A small audio frame classifier, trained from scratch.
Data: 78125 training examples, 3.3 epochs.
Rows from block 3 of a small audio frame classifier, named by matrix and row number. Each number is 500 + 25 x the weight over its row's rms, rounded and kept within 0 to 999. All counts start at 0. Numbers have three digits each.
After each channel's rows are labels from the 100 clips, of 14976, where the channel reaches its highest value: "peak on" is the class under the peak; "responds to" is what is common among them. Only what is clearly more common there than usual is listed. The data: single English command words and digits, spoken by a formant synthesiser in many voices. In brackets: how many of the 100.
# conv: width-3 conv (model.blocks.3.conv.weight, 192x160x3, each kernel summed), inputs 0-79

conv.120:473516473541526493463485532471501530518537511484479500512452485474511484546512498447491492527525470493532532530496499515476530489483502485492496524474469489518497491493474475483499467476518496514495530491489451464502464501522459487507505471
peak on: /ɪ/ (28)
responds to: /ɪ/ (32); clipping (25)

conv.178:522556500520487491494509522497528493516495493560479508473475545498513517497530513504464500512507486503485500425526535478484490479482535486522494510472497505468514476475523500497476428529475469478500502512500489472503505520478495500500484457
peak on: /s/ (28)
responds to: /ɝ/ (61); clipping (37)

conv.128:521507452461512491486496473553491480497518471487560484506530489492501515469501470514478494525488494482463458508510481587515462487485489516484531500515517482552477544467469534498553504470449533495523486510492521536497528507544479486509531520
peak on: /p/ (66)
responds to: /p/ (68); clipping (38); mains hum (30)

conv.191:445502483449493512496510477506526524500493490500513507489529442504490499511500464500502550522485500499440512493463507500518484535513500551501520496500487510527528471522524483498494495523535501534558500515476436488470500520513510473502476500
peak on: /p/ (35)
responds to: /p/ (46); clipping (40); /ɔ/ (37)

conv.152:480463534494532478469476501486493477495496454519486493504513524492484512487528504506526492527505493488491488490490506501515515491500478524507486473515517486517486525492519467494543533547490496467494532471510516449489450456511479489515507486
peak on: /k/ (96)
responds to: /k/ (97); /s/ (50); /æ/ (38); /ɪ/ (26)

conv.123:510482500553472485526538510493499500498492480504509500488522487471508517427492530472437508532496491499537553524513503554507521519461498501473496488510504493521459528432513460465520536477511510448511485525472522491453507481527494476531486470
peak on: /tʃ/ (56); /k/ (40)
responds to: /tʃ/ (56); /n/ (53); /dʒ/ (46); /eɪ/ (46)

conv.89:510497510475470520459511466473479504460473506474487485504514448517500471506517545488495507520514509539507447456483492477520533522473522490480502521502517464489514489489560443437476500515526472490498493508500460521489498515514500529473485466
peak on: /ɑ/ (26)
responds to: clipping (42); /ɑ/ (30); /ə/ (29)

conv.137:503502525523462519509505491518544476511501484480488558472533506513530479498523492501471447493490515460524500488513497493497530508506473500510494500491518452538513494496519486474572482458464481500492433525499483501519516514494509465527508513
peak on: /d/ (29)
responds to: /ɝ/ (46); clipping (38); /d/ (36); /aʊ/ (31)

conv.31:485529523494496512520551467480466490495500500526498486495491469485459487491527486475468458500480496506490544485518513494498511507486519519507499506508481518461498489492506623475469467518505504492482540510530527455558512530520521479500519476
peak on: silence (86)
responds to: reverberation (74); clipping (34)

conv.32:569507442524478520500515500554532490496490476454472507504517509510519523517501479500457500552499500496527504502457524528514501533509535469534477491492494469488519492495492438486531492530505476572517452464503462460507519500516474513500481479
peak on: /w/ (67)
responds to: /w/ (71); /ʌ/ (38); word: one (31); /ð/ (30)

conv.80:483493461494544472476469477488534526498482476510510469574456502466517526458525517529480531497514496500495475489546526457520527508494503505527483515514492495494488528525513487502522497506459496474465481516495491493453482468450523505471535517
peak on: /s/ (42)
responds to: /s/ (50); /k/ (48); /ɪ/ (42); clipping (28)

conv.51:551487453513491542581547469469487466475510472500506525442515475504469491496502512494447525459528489495498486513482482537494496449522475480530457508496549500515476500470530540463489500516495477475533496521519509523459541549494491495454503503
peak on: /w/ (56); /oʊ/ (34)
responds to: /ɝ/ (60); /w/ (56); word: one (34); word: lower (34)

conv.11:496476469488484474481474482478499531500515526482483519501501522526486477466524528472562536497508558501502493482498468538473452460500518508507483503454504499482500481492503471476476493471513474507499456514460475528473468535489509488457544475
peak on: /ɛ/ (46); /æ/ (25)
responds to: /ɛ/ (50); /s/ (47); /k/ (38); clipping (29)

conv.68:452486460486503510509513478499471507513477504486504509450555508472523490500490502505499505542473508499485508458495502507513489470530498546560523516467474459488502518540522511500550523524469468525520504486486525537488483523542509519501510500
peak on: /p/ (49); /k/ (31)
responds to: /p/ (49); mains hum (38)

conv.99:548465522525473559514478484496512517539516501522517454497521502494516504507436521488501488529497525504491482516477459531536541515508474538501532550500501520531519463512485530560545508496463489494516492492510504533494523492517506484497499512
peak on: /f/ (60)
responds to: /f/ (60); /ɔ/ (51); word: four (25); word: forward (25)

conv.134:479510496557477511463489499517534470514519528449485492516474506521473521511481500451563496498537499488478474497488534526500516500508499487502470473493485500501482506510484449500501473522515494566497490495494518542442447523497501514486523486
peak on: /ɹ/ (25)
responds to: /dʒ/ (28); /tʃ/ (28); /eɪ/ (28); word: change (28)

conv.180:499496524549492494534496475431516518502506498495492472480493513403470481546512519493493488496482507486500498535492501487493494474466555498491527465494469535476480553508487462533481533550538504498518496491500495501461540499500535487504523537
peak on: /ʊ/ (46)
responds to: /p/ (48); /ʊ/ (46); /ʃ/ (46); word: push (46)

conv.22:478509491524522536490519492454585524487483542504460500487482491492497510504500516482507444497544505432474502476516522510480513514577506502508516514500516464493493500517500494513502500487531488530473463526483492450473509506464498468488495530
peak on: /w/ (51)
responds to: /w/ (63); /ɔ/ (42); /f/ (36); /ʌ/ (34)

conv.107:509518490524500498527544479455472499516499530474472494516534483538508511495493502499517503468501478459490500446500477520485488519467449456484496435506527483538498464512545547484477542512468511462497497538452449494446503518498485442537511520
peak on: /aɪ/ (34)
responds to: clipping (39); /aɪ/ (35); /d/ (25)

conv.90:491486485528517542533504506522483473482542477502496514433478518525475514478501480467475529497487509499511540511471522487533492511463510511495466496482486459516499501478487489498498514460486513489487514461479469517502535514487446533488510475
peak on: /l/ (36)
responds to: clipping (42); /ɛ/ (37)

conv.66:499514494478531494476479467503489519517485478562513513512507514484486496504483478493476497486492503503488496504485505531503529477496523470477477520464500468475540514482506453482525457500500469507506517513516481457535516561556503494522497537
peak on: /ʒ/ (44); /d/ (38)
responds to: /ɝ/ (87); /ʒ/ (44); word: measure (44); word: louder (35)

conv.34:517481520522526476476485459478506475509508514478557513570500469555497486472475489524486515507497513503505532503500535477494515505456500478470495475506515524464512530529562489503426508497520483469485482499478505512485485489525473496449462508
peak on: /f/ (28)
responds to: /aʊ/ (35); word: down (35); /v/ (33); word: five (29)

conv.127:513478455511498502522489500507502513514488487494491487532485521529500495490454516526504500466535511512552513478478547500490477489465475453503461465476530519535513564526547454471516486522517504500503476517502456529468444486536508470522437514
peak on: /t/ (28)
responds to: /aɪ/ (41); /aʊ/ (29); /d/ (29); word: down (29)

conv.108:507515492467515499471500482503535453490500459492496448516487477516515481500513487502413500457517527500480500464504500462543482515465481500551476510532467533551471515536493465487500470503500513521498481508509537505482490509470489500523428452
peak on: /ɝ/ (62)
responds to: /ɝ/ (67); clipping (36); /d/ (27)

conv.182:492511508521497474552523525475485501460504505493487507517524471446496513446514500502483518469517525574478531520513509501517464509516501524523486482473539446466487536477488534456497572467512522523497464501496485491484490474534509492462491492
peak on: /tʃ/ (46)
responds to: /tʃ/ (46); /dʒ/ (27); word: change (27); word: off (25)

conv.73:557522497513493510492465470480471514524510500537496494531508462529511522485510554435487510507502466500512490537527484519500509514505479500437474508487529473507474539465524480456497501462478509467475510503464496490537525506530500476488516459
peak on: /d/ (37)
responds to: /d/ (42); /aʊ/ (37); clipping (31)

conv.155:517466517491487503555504518499507502477512490536506496475451485491504496497431512509531497521476516528509537531507525500513536509482472500484470487498497446499491485522500497542522524469516491492487542490513541495543474519486476565487505525
peak on: /f/ (41); /s/ (33)
responds to: /ɛ/ (51); /s/ (44); /f/ (42); /j/ (25)

conv.77:488445501446474494516519491505500513515454482490454478491498546495499500455502508466476478562495496469482511537495467483495513459493474499500502489505500574527526515470505501523497500494454473484492549533513436503497493531487504501483500482
peak on: silence (87)
responds to: clipping (53); white noise (43); pink noise (37)

conv.102:479445481501521491500494509496504503509495482487508547508464500511514458459454479542496486488511488459472515522528483464485505485500539511494533484480493488539510482483566487482430495483527471485517490509500485507532499484518519525495500502
peak on: /k/ (29)
responds to: clipping (44); /ɔ/ (33)

conv.154:537530487524531487472501507492473527529473515525496508486486484519487513457510488506502511481439549456487520481507496516496506463460494465509508529467492437471500550479476507484497492515551481511531482509486465545433525509491457526510495507
peak on: /aɪ/ (42); /p/ (28)
responds to: /t/ (71); /p/ (49); /aɪ/ (42); /i/ (33)

conv.95:496518521484506501534488491501478528535486481501497488511508501500459520489492500472507488490459530480556522468486489473487497500469482500497521492489534447498478472531495486467504530468491536461500516475479524468460518501507500498541519522
peak on: /ɛ/ (31)
responds to: /ɹ/ (41); /i/ (39); /ɛ/ (36)

conv.163:495500515574506487492542478592482511500507486542505460473493451499509507491508505508435515479499496511478493477516453500467461516536479491514486482485500485531523497507532506478534517539508517553481482471494466511482523486506508473482529507
peak on: /s/ (98)
responds to: /s/ (98); /ə/ (35); /tʃ/ (31); word: search (31)

conv.61:447529528541478516441526505515480539492520533522522502517486475508493496467481506468466557491523470511496513474515484494469516497534500495471468519524501551517539424513508481491539456466547529484485434484504454519498504498471517452474487500
peak on: /ɑ/ (26)
responds to: clipping (76); /ɹ/ (36); /ɑ/ (29)

conv.81:528493500472506480509511500523509461466492466484502459511479511496551461500459475531472508507524502486500502479523476486526495490437478479523561507494484495428478526493512546469519485448501454513495488494502467505476522487516503506512528508
peak on: /ɛ/ (33)
responds to: /ɛ/ (56); /s/ (42); clipping (37); /j/ (33)

conv.25:496472518471473477441515472497511480510500470510528491452500503477464500487516476453539505473486509462527486453489483479484528434526503505534499513541496505498491467483501455504494499519519492527509504465531451473489479454530482512475483467
peak on: /ʊ/ (50); /ɛ/ (41)
responds to: /ʊ/ (50); /ʃ/ (50); /p/ (50); word: push (50)

conv.168:494524509506479482503487532509480471484482471485493501484502481491478504475509497555485496500483505513437491514509507494480519487534483532522488499497519515492481523418480483517514487479507474460474486475511484500496513450503515518513520481
peak on: /n/ (31); /ɛ/ (25)
responds to: /s/ (92); /æ/ (35); word: cancel (35); word: yes (32)

conv.50:469513519522495503522511521489495542478514466514478522503506504490511514518488520479493483508475492487475453518498525484515462501481481456504509469506532479448558517488500469486486532506500458484527516477499516434489482479514466525477476523
peak on: silence (93)
responds to: /m/ (26)

conv.28:462497542516522536515504520531513502507487518522498512441500500468506518536490531509492481502476484489479497479519525517467534506536537500508506505441528467436459512468494483523508476503496520505522521526477488476472497475516508493499500510
peak on: /s/ (27)
responds to: clipping (51); /eɪ/ (27); word: eight (26)

conv.3:488532516520512493507497465451454514475499538501469507500539498495479450508500531470573474434562518523491483509505486489503481491497499503511484550503508523500504525454500497490490491493545511454474486484520457487460532504497494493511466499
peak on: /ɝ/ (30)
responds to: clipping (46)

conv.156:499420480500502515493504486500480528525488498489465466544476495512559503453500524456492528492497464519535486495504487497492539500444481454498504500504518500495486456520507462523495532499516478518489488453528465523515503513539520479470527496
peak on: /g/ (36); /tʃ/ (31)
responds to: /g/ (36); word: go (36); /dʒ/ (31); word: change (31)

conv.167:529480522544481517475498479528483434481514471507504503534488470460477466525546488500461473515561494484518495507456493478514581503530495496483511516505467517494426529531501493499487500488488512520510542511457519490474510483505480494483522542
peak on: /θ/ (25); /f/ (25)
responds to: /s/ (46); /æ/ (30); /ŋ/ (25); /θ/ (25)

conv.124:546535541526483511499472509525541454489532526500524500492452492528500464496512499537461532517546502469577454545486515482521527542507475536512506491530473504538514472504460520517523498515505462502467492474494512492521475468541516492487537512
peak on: /d/ (26)
responds to: clipping (36); /d/ (32); /aʊ/ (26)

conv.150:513461524473539489449502489493501488523465500510467525511505515498508492499506511450479511499499473516547480493502506500483525508473478526503470506504514516502442516555491446518529511502505503474500470515515521462500467503511478488529507516
peak on: /t/ (44); /d/ (28)
responds to: clipping (33); /d/ (30); /aʊ/ (28)

conv.149:466537518505482535496521537470501468500489484475507486530508500504517516478472497546490479523518472526505500546518493484543535514487529500539505459539481433485481533476468620487482475514486512502490498520491502504500518504509502487473477486
peak on: /p/ (41)
responds to: /p/ (43); clipping (30); /aɪ/ (28)

conv.84:483454452536453507465522530459510470524496491470550547480483516476491489505542485497525463513509508467493497516552480499450514503500499500544503510478501483479445489515541492477494481508540467492500522463498458506503504467522491521468530500
peak on: /g/ (53)
responds to: /oʊ/ (76); /g/ (53); word: go (53)

conv.40:519478506454490505471526491505500476500531503512529454528478456517495516526484512454487500502510482519515514474451514430469540471510532499532494500521500507522513513497503474490532447522450473489488532490502530476496492444486470500486464491
peak on: /p/ (26)
responds to: /t/ (53); clipping (36)

conv.88:555527501484489514515480466528503464527484464519473459529472500508496511521495503485495480494505482496504468528511507519487565505504511500493533457552469500486461480491496471503503436507441543507499500500504462519470549504530513504499505505
peak on: /d/ (27); /l/ (27)
responds to: /l/ (57); /aʊ/ (32); /d/ (32); /j/ (28)

conv.26:532467480482506508500463496514520511505502488483530474470466474488539508467504435523476504532497510455523486460526500511516499509485502497465483483513490473502481461530510529527437500467484459549511446506457509490498510487551546512513495511
peak on: /w/ (30)
responds to: /ɛ/ (47); /ɝ/ (44); /w/ (30); clipping (25)

conv.12:523555464537452512519542499534482516504525502527483470483483427537493503495486497495489505505478463513478526527504505504502492483530481535519473469507497500485531485502516494495514500491508508504476516513489444515500538511493476482488549504
peak on: /ɹ/ (65)
responds to: /ɹ/ (83); /i/ (72); /ɪ/ (58); word: three (40)

conv.62:484502501492491500480509500453507495500522497492475511567514518546510478480498459498467512458508557499467488483525495460512536501519486515509520495526488521475499485538495632476453504500462479486479501496483495526503478511480468494520476497
peak on: /tʃ/ (31); /ʒ/ (25)
responds to: /dʒ/ (31); /tʃ/ (31); word: change (31); /ʒ/ (25)

conv.27:509553500490519505547529500501507544476486481519436489503561530481522529536503458509461483495486481537478494517492520433494540497496516506483500487508467458507516479479502498534542496490502536532500540508496530517479506536512496540483520516
peak on: /t/ (62)
responds to: /t/ (67); clipping (33)

conv.87:486496496489504504478500560535479473498476490500522497456482470474504485457480492483484484484479520491519511510500530542478509507529527466473473520484508500483541516504493443500487467467509530520512457530508486506491492450500488519495496488
peak on: silence (90)
responds to: /s/ (90); /ɑ/ (33); thin (high-pass) (30)

conv.19:475500521481507450510507502500488566501519484477533490477500500509499476516494533509544463497479505495456500479507489462480496518470527472498496500502500516451490473486478525500502508500473467488472506532507497497546491590513475500480580493
peak on: /ɝ/ (58)
responds to: /ɝ/ (60); /ɛ/ (51); /ʒ/ (39); /m/ (39)

conv.46:489500507486497470500442513524516517518517504531502476549472491536505482526508552474500475468518489517517457494496496486495440497454513486551523556495468534519498449524508485477453483473473473476510503533516449488509498477544500509508506512
peak on: /ɝ/ (67)
responds to: /ɝ/ (72); /ɛ/ (39); /m/ (31)

conv.98:530471495473499509507493498497481497511515527510488486497537563503495505504488461498473499521426494490487479563480526467518503487506523498512530487472473499510519526447495499528573486462518475460468474494540524484498503473513513495526492503
peak on: /t/ (52)
responds to: /s/ (66); /t/ (64); /ɑ/ (33); mains hum (30)

conv.57:487463469501507486463523497474535537501465549502471498494467540488512506443515512501522497492494476476454516509506516509507491485465489477500501487495498519523510471503487492501468517495516507502504507493530444489433441510466494491532493464
peak on: /oʊ/ (34)
responds to: clipping (50); /oʊ/ (39)

conv.144:442498484489567491511482543489534508515490532501509497470520546485492511486457500484499507503545531487494524493526467505518480515484453528486469496502420530520492493488506501478500500498516508481518475527536488485505466481464537463501503498
peak on: /oʊ/ (40)
responds to: /oʊ/ (41); /z/ (36); clipping (29)

conv.53:489535443516542504495500501558536484494476540455487482505487469478489518496534507476515504449500520515527478527482508533512515486507492494529461495485513483522452508463495435484486570500485504452487500507544471493427500483463504491465490495
peak on: /t/ (92)
responds to: /t/ (92); voice: child-like voice (57); clipping (42)

conv.35:526457550535481472496486489528474477484537542498578492528485481491498519518514518489518491477475517506475522485516496467508480475479513535549524479512501554488526490450540501458473522497523526451482518506481501521488488588517514538487495503
peak on: /ɔ/ (52)
responds to: /ɹ/ (69); /ɔ/ (52); /f/ (48)

conv.103:534496514525497517492487513507535515507493478531514516556485523502535463503488492460495483492476486461517484479520471480514538525528500509485541473521500496504503520472502502526480498511511507496514498495547476501500485509466541527489482486
peak on: /ɝ/ (49)
responds to: /ɝ/ (66); /ɛ/ (48); /m/ (27)

conv.43:512515465506529455524448492525556500536482509487472512525453500520470481491483473521505484532506500469474511500500505510531512459496522500504525460509495496509487430502490448500480523500496455501563446524527486483491486513506500508523486477
peak on: /ɔ/ (25)
responds to: /z/ (46); clipping (33); /ɔ/ (26)

conv.45:534464473545534486503518520502489507540520492518506489507577477483491530494476452487525511500504511508495502468536514506483460510479475500476535482508499426459521527521487454463421487528538479472489507477494456541514454491481499514449480488
peak on: /ɹ/ (56); /ʊ/ (35)
responds to: /i/ (57); word: three (41); /ʊ/ (35); /ʃ/ (35)

conv.139:494500485531480465470466535519489508489528574471458490470529533516488476499515500491541494497506503504477503487478499505503531450488492483512458491480496468533479485481522471492540518454519475493515479492500494556523482511516517529504513512
peak on: /ʊ/ (33)
responds to: /p/ (43); /ʊ/ (33); /ʃ/ (33); clipping (33)

conv.82:543507509561475527480487479530527443480539480492500562568498500494493546481484536488501540465457519510504494523510519470519476485492507467524500485459490506528500527492492514490481483486476503493507462502525499518525510557488523485487507522
peak on: /f/ (47)
responds to: /f/ (47); /v/ (34); /aɪ/ (29); word: five (27)

conv.58:445502519492519501467527539510460499488506459481486493529530470494569538527497487523530500527520522493512507464514518504474544485476458500510508507478492475493499445508492540508541514488495480487513524486498481476454475526496498514492464480
peak on: /t/ (78)
responds to: /t/ (78); clipping (30)